config.toml
head_dim = 64
shared_expert = false
label_smoothing = 0.2
grad_clip = 1.0
ema_decay = 0.995
epochs = 31.4
lr_schedule = "cosine"
Rows from block 2, named by matrix and row number. Rows with one number belong to one neuron. Each number is 500 + 50 x the weight over its row's rms, rounded and kept within 0 to 999. All counts start at 0. Numbers have three digits each.
# fc1: MLP up (model.blocks.2.mlp.fc1.weight, 576x192), inputs 128-191
# fc2: MLP down (model.blocks.2.mlp.fc2.weight, 192x576, transposed), outputs 128-191
fc1.492:581543502458422604501506548466398473470513515585435494508500480461483550521515555614480486479518570565435536543525470502559392419522461510498427508409501488500458489532478430521536446529525512
fc2.492:479472531569481492446409580489529538494493486567477532481518518483510499531571483542423537529559482594511501405440437563461428478454543511465525478554441381378600500495488397467405442494552546
fc1.493:529450493475403508419531450554466468397495484512392483511448463542514511574481527453400453480557510544475488599509596479516595510519487522612545480458574473307493583616596479552469487398480398
fc2.493:438509494521596438522462613479466573443486487516383549552503485486486463578548483566603491515514397608440501490447505548503516558494460496560507505478476498493546504504493474503412436415521476
fc1.494:406589461477431561550474499559539532464445521437420465490495481399466508511503461431507511529545563577520453527477467492568511484433458475460496515537474522495418411502444516508506559509448375
fc2.494:530534442494595483544451488442406567509477471512483548455410464480461461485532450591605512459521517627493374524495470442516523425517463452507433493543482514482578572539443448528564544521484506
fc1.495:418473541380512485559524516433455527473480544479516429494491502489611674524465494414479523539454523501378518477504554477497532507548510578598384456447520524511553505518550544526396471560537506
fc2.495:457500566545497509409559472520507448510496470563548463551451435618548460537386452477421467468580558510498490483431518479450508486463473478481505526470565563448566380507525495487505500533435447
fc1.496:527516527591533466514512443509416585587496478546486608630489505471488545465469530522459507516555557491468468450453496541476472416521548501449475467434487446465500465408516459493607422518442472
fc2.496:545398534512428457537380501488577469557497461479459433500510549492500498543512436625532478470561548479466510505513450479531512450454507492523515516393616517522511529500517605503553540391576587
fc1.497:569580483431465494489483496548486518499362565381477461488552441558418390562583445528478412476496455515486435497568459585504469512432471510488480452521572540466563451604444538492505473552415549
fc2.497:537567533527484515452461487435507443515495512551574447580539500517493512506553532583502534517486370445492430491548494562547489439436575520555412551449537548492515491448360414560483489504466473
fc1.498:522385589491474427464458497407502455488548432521534446545584540553575433552571518540483564578537496545520449522494439533552598503475477548505507582520433493501472508515423435433459485553574467
fc2.498:569499499407506650557454482467475522435542462521561454541481442581499451496541461541466510564465458480446570528436314485595595411516520443457478560533578553452571454460513511418500567508487438
fc1.499:538458501489439473468552339485541543475595454523508571496527596546492569559518464516487544499461605485525490468498582537462456461503425455550482538507524484448486556459452486472452461485550450
fc2.499:495435444656461458551492522485579586492477449541448541516490503507468479430463472560477533416455577491456477464489473526649498424504557469568554468472514544474488444508448532500473520527488504
fc1.500:449507628483562490527491501442500407550437529551478458501523569561550597526428482561530555453479541512526415505487498460548410482434489476567591445475450503564534476533434516531576480583486508
fc2.500:530514466454518512535506527570506451443511418511437528591580480494544494535528526453515549481561653455488505581553537515471519463563516511495456526503477451394572445565467379506538447547509498
fc1.501:518419400477517582484471499568525495452523550602479515507519535530533469494460478432542405555494546475553475535456540543457544432509500532536536468502482515580501480565524462549457556505467556
fc2.501:483427450517478473512512436522573397499572512532496482564457479489499431453545520527490491488552487504482481487460509529536510399513509552593430468570441547470473465477449432501338382524467553
fc1.502:530500444467572466454553448487574611403503493501427464463399493448472483565471482597391477526562412509537563451477475588463555530473425527439490456446584426466611478529449466554508483537534544
fc2.502:533509557416490510499504530456490486489473545423475550556457448499491455518505424488428474519413474496529525547514420483521482516522472452491529448503523475481511459563567557432495494572482419
fc1.503:473501505506602503543581471464564468401536601439562534498407455551630457494528507528525461504464491512612543481531452424512500454484548535521496576432626408497396528528519508535446498468497519
fc2.503:465523469543539561521520460497433475487508469412511541549452533495369599539567483543398460510446581573553470439534451555544414553524509522472523563432431492500555470473489483434584519528448547
fc1.504:512473496471595477520423579447515503405557529505455509446593536446463494521456451528541528384488510450500553497483539539523552446539504498446546483478442503398484567524481543406528374496479511
fc2.504:557526506534487499384498530470514524456513453464577480541483539571406446471378454455488588457526505522531492467460375446478614561522516451439451454513541525549407530572511419517434475464415478
fc1.505:556524605513329483489586527394557580445466509459419454506485511527544477519481452482612547572535490496512426461488468458423509503499546536587487434545482554519433459545529520493408607482487552
fc2.505:527458485485502567489463438559559471469531501509532501567525517500501534403538445487491548554451494520520599512404568504475499433397478485535457509614472565416507426442578378538582472530520409
fc1.506:485610594455500581452576559500505573500548483493581517487486399534509432512476517426503492465461429462503509524520534562602546511481516459497539413523548598505612456555545486535504441563496533
fc2.506:460565603455486494401498460552450559537447548532531498427550486480558552474510483511431467563503519477524436505551495496546529476520562473454554522571492494511574540430618516504493470518459519
fc1.507:456550476503455530458503669415497539489432517563461483494494547485411461457488517539454515478512530521522481586513440458586415440665502513460624558512453528506448544568552500615543512528423428
fc2.507:498592586430479510464605488461416554472564593429549604536513578409509485515520445547521483580536574565651530570489511495462538493527466540539546511502493516486600490564443394534479517542472506
fc1.508:416539461540434421480430388464440471449574495498492425479537457525464495499483514539574523435409556515484492537377604499465663437477541535512458513515438481515450512613456424421505583422586503
fc2.508:540479479532628367445534544478532557442475490594514514450515532500443486446470389419396547435427549483436535493453533428530564519506622424488511560494438596492465620561445464547466524540548510
fc1.509:496476515468437399518519492504533500445565607371634492456627500604410451492578464569544555416447486577511518496455516434437475444556515495518468483504579499533422497440480470541520503506553514
fc2.509:482572489531508492483430476572554493441440535466417455497466551520550512586542532414469524531512531535507414510435533487401606515454492478541547523545434581462523452592535469521482511485467507
fc1.510:537559441554593509543507548578576460460518494574480582426495480497603489437451494434456470484440534519578486439569532470435482451525584517541454542485519455526502369440445490511477512524523499
fc2.510:408413523591502532522485464485576507423492502492421536496600460558512449489515544515474501461490504570572529490461423528556468458504543528509466601492473606506433528557534590594483514610498553
fc1.511:545503506522493421517476482592498502516612537490474455361529566564513547556444423548472569454533412450528573510582541434503498584486526472479498549506430515427505563514533536553515507507419541
fc2.511:565513547480559478559534511518519560469470611450363505489493394534429479509453515525504488503537437485565490524597502557513469536485511518451480487573576520548534554471567478509451544462536488
fc1.512:529485443608483526446549558512393550485432585483481567560569460455482500438498505496505379409519474462569388529493493508468415472629462461542549515490409487560460504487556479452534530505453493
fc2.512:459618601512474523479554375565456448541423499461456482483557495556501483554459472494575513426505508546444419526398519500424435456370555512516434538472498411585466408481579544575551462545502485
fc1.513:463383477538431582540511550499464460438550475566548459451499464549451469490516492471556521509411461469554487498477483498567504510411583430500497492508473562512479585568519450511438501472452475
fc2.513:472596539492484409502565509474472586520430559547414534523456531494429506479455611474551471461484497490481466540523514410555526524469539505405431426499431501471425504480612530537482428508450466
fc1.514:477460548560520434528464499651483482406501492494569513478555460506557464555399492528559413489534550495524424484554433441447500447495484543570533501561530451445496550524466504592464536568386510
fc2.514:484600630483590492444525543528500497462467616539558496606557446564494488499490561566595426499458518554469469489491526589486555543494413527595509552610468504491549422462539477501531542432513464
fc1.515:490638516458555560602505557518454491413471551410457494444512517485477497492483561544512526520559457477495527546444444567484479469495449500496548560524529446520558483469456451476448543434545560
fc2.515:437458468491571389464484516534477495536550528530499501499558543585509426452410507521525568551489550570508503468540578438513481521512540510442446588529429532544509413509456467536466522492566491
fc1.516:513531488570488508416520562514529508533490478560527480503560551465577477468455518455375575460422532427512495562460491514589517496431463475493448479446574533527533424573481499479479586509600409
fc2.516:490466424577525449564520519454518469537499590497497482498427499512482484609553442523499497453579569495495523490579501519432456532429502539528514587565529433552559559474555518534546537504564567
fc1.517:523478612469476559471455514515521471477507421525469525487530438520510539575395412568488450449527445399515610423521508517460465568546425406470481467542509554529414546451497475530536467591394470
fc2.517:470381531452534483396582481555554564515491586451463481483481542571471514435454566641483532530490560499482514535427536524503450531478428408545535493478468434570560522528634478478462551548483532
fc1.518:465439556407531402406603539632535441565507606579535486393537508508516476498531462503491514494524528532473570469499440527474458473423467385527590494433504542469445520503457500583518493503534475
fc2.518:478500496503490464436502515507349525528468473527483534575463592478458531452423500512480524464502492543529512599448544554446452435459469491552454422482494549330527550521477539444506402575512530
fc1.519:510444546434474473596438536486438528441530499580584548507521462570471507510488578460433503565446491481460542514556530527501549449513520467527534469452470593577469477433464548482556503523569511
fc2.519:455556444526442524539490504535488501495518377437448551419497501481491467562510575440441604561513498582606501473491440509385449499434509449540456500496475411465425449506480514473525480543487497
fc1.520:409354455504556481479484474538516502524459547502536444564420515589432596470469500491563450507486407566468453547458460536578497396513429566445580451524474560451484459560479560428435496509524542
fc2.520:422540558437482501428521418516525545554475544554426530503540537502533426480420443574452499570423492502510516525534503511570478508486447523586417404500490559502532479461513511482516481443476484
fc1.521:504543459436537614402588501465565472542445435555514503532480447479429458506576441557499438551458417422461536480415508448525484560532490517543435556493487478593452435443493509469495454441555469
fc2.521:475459504525602499528495439510548507521579507541507538444503555458450442443487538475471501533564440456535415486435471587500536495529470531487510453416561466600444560522524511431558433468564544
fc1.522:594525499524460550478529407512554470462503625535531413569573554482531441554514494516488507456520502589588535513519501585448569463518545458496473586525577583529502512488455442565511514580479512
fc2.522:485535523424567487518603587553525596534561599441518464482549471503476470517458553474533570461626485544504449586517506536580501434517458505459465471428508521533492475471550459543549647483490494
fc1.523:585497501499488477533444490472560512502554486485452573587404462540514614551501435514497560506496534564583493565508452456489539589523540502498514495478513546507517498455378446477479445541453406
fc2.523:567406479578382504492528477444471559543545458541371518576542490465428470471542434629498464586523542536546459479511539557586552610494497511445469521471476474455469511623489574438459453458514484
fc1.524:498471444437614489540467481455539570559443447413491430496520435534539490472458546528466466450494556477515448541417566444488448522473533488432583541481523624501497492453508482396518513586480431
fc2.524:523433449536494490560432624434508530527555433413535468490485494472548489568494548510529639484502556560487573539597533415532529556467478504552576472482405534479563506493453499503475461536428458
fc1.525:452497523524469611439562478461520460497500578539534500534518519532526512487524507603420518563467522581503418474507482491541482458404446505494554516403571420532538558485504387473474451454512472
fc2.525:517473526571494492542561464624437426574527545555504450529425487611485509512530390521504511585535542486442419524527496529492538572605521490544498516421479502530493454450414414480510475483562577
fc1.526:508601474511480548522414636483542456546601468562548433538551508407479483516501466595546519552572518512441502596468499501476529458560540414518562484560560453530546485580500486506493450520468522
fc2.526:487552545497561459526434506499479461471553528593467589590480470486536591607485547469409589541520472536531555455555524463539520501500517573545469522435428553437516341486541478549473421472457564
fc1.527:549445431464404491511486535534522494540560534422375567474492535476406458540500431515483462500504512566402449518509532396515555406436517489504448587540502441417569526521472479477551486445449477
fc2.527:552512516477497475524479449501557497467487528484432453524508478498618545566586508511496469505539478514536527535462424500476475539479483414564381539561582439499491420541460520518472478553565522
fc1.528:474503501463532539564489583549549406496520541504411443451492510557480424517546491458582517479518502436429483487543448580463451577459441503511534458581492455602475463451523513475564548490576540
fc2.528:470519460489392529551522429553502555533480448512439572496452486593545567511523485615519447481471508494463527579509539390505478596532484426517554457500493452484443521512456515538427558576449509
fc1.529:439446476504408559489531444476555364490465487563483440552584491514514523431434614512549515523483564489458469512546456552562535491485491465591420443493487534497550528488562514446460477573420538
fc2.529:480587318422501519513582574441514503507521427475428456476451586480457433537522482528546441414484385464518528489518523568455391488537529560540465439504520518445527514450503474468490605450547498
fc1.530:527506542455402485459520445504412457535486479504486497400497449460537532549536497479508574579546512511513461496471582501425588525460549502490368447468449432521464482456517527472488526476441498
fc2.530:454500431472484561551444554508487472604511471504528474581519479466447587584444506526432511467443435555473548506419470527484589505521534510462522526542545471445590550483439454442495560410541610
fc1.531:499448506453507470520580506534540454564484464452464440520453514479541587468467485542422448553467647484455550512558479422559483618489486522520461516466402474464520535516542375569556446586554553
fc2.531:478502515505540436449432504539414552535486435552462564457409468431461381461534512503500595504550539564539493631599461534475548571429491535502547435516450474406458482470507446549497570573440445
fc1.532:457552438461569453541473484509497562505444535520543496536468465470501474501438423617592457521420455457454454550490519483421518586466550477462509576531444562576566490472545464562481499462628615
fc2.532:490558396430478502511523586538549469503480450474436541559543518489543530530497498587560447471456548536407568555488513556479512416463544420445481458501535402536455500479522480473487515574514499
fc1.533:562574467537496532417499503506449514483478483472472449478476525531500538529591455547498472406513502590517508493502529451445530448531463461558511448545487567447555466516578504482597410545570565
fc2.533:385511481583537488400464515516393426554494403511490429464523545469529550471552509483456563499491528473505545508534586534579467508446401498469539406459524583437506540427508533558450615554506485
fc1.534:425535461572529518423461427454610552492606556458528553506479559428449586521546515483476521520513566473481502496591519433520510568476536399521526484484521521542454564463502506504495446511529462
fc2.534:575523540558529491509494588479521524459455564402561450440493409531464492543453552481503467572431590542543559506486539523522553442492373395462502534471478513489462570503456559565478529537501572
fc1.535:491418553520367548483437523448454540522533567494529452504515447469597484516541424528501539413453430562509482484498516502435532447455473512559538531490464543475475470556506448452475518473411418
fc2.535:588463457520526441454417571477416502528460475587485504526540548470541484458502529490476525510500459449551578523572417522456465513472516496501550466553594515598501486534478568490466536372494468
fc1.536:477562525489433456578537511537495488456545527519474557398497519421461508540464444504458417602379518508487475474591458515541458534467359522502468513505460518418486529461556597570406524528467493
fc2.536:565517512512481537434514539528529442465505515552459554552417474424497527555486506443505426483523432561578481444539490572539464522468496512519514515579495525494500426567486479480480474491555536
fc1.537:554526522507475480511527470445494466532485512473518519445479388487498561475466386406477369583368460546439400563565524530516415550524542449471454478401572495516505445571623508496544492512463546
fc2.537:464591452527495434552506530494525487559484545578473507493568442474443416447430457526373508425455536564514482575612405483447484500439514457425514431508486501576517487531434614462437528486477475
fc1.538:485391509511518460439373559514479493451477442472453495468511515502486497521410502595583522422523436567432598438540485614523481424548565524435585449468522500511530474510473442520470455515488449
fc2.538:493519532326533472521393499458465537487481497532450550513566505537472466345494472499559510450457531515516548458513519433613488493503458488482497509447452428438485598504501512460575483445457429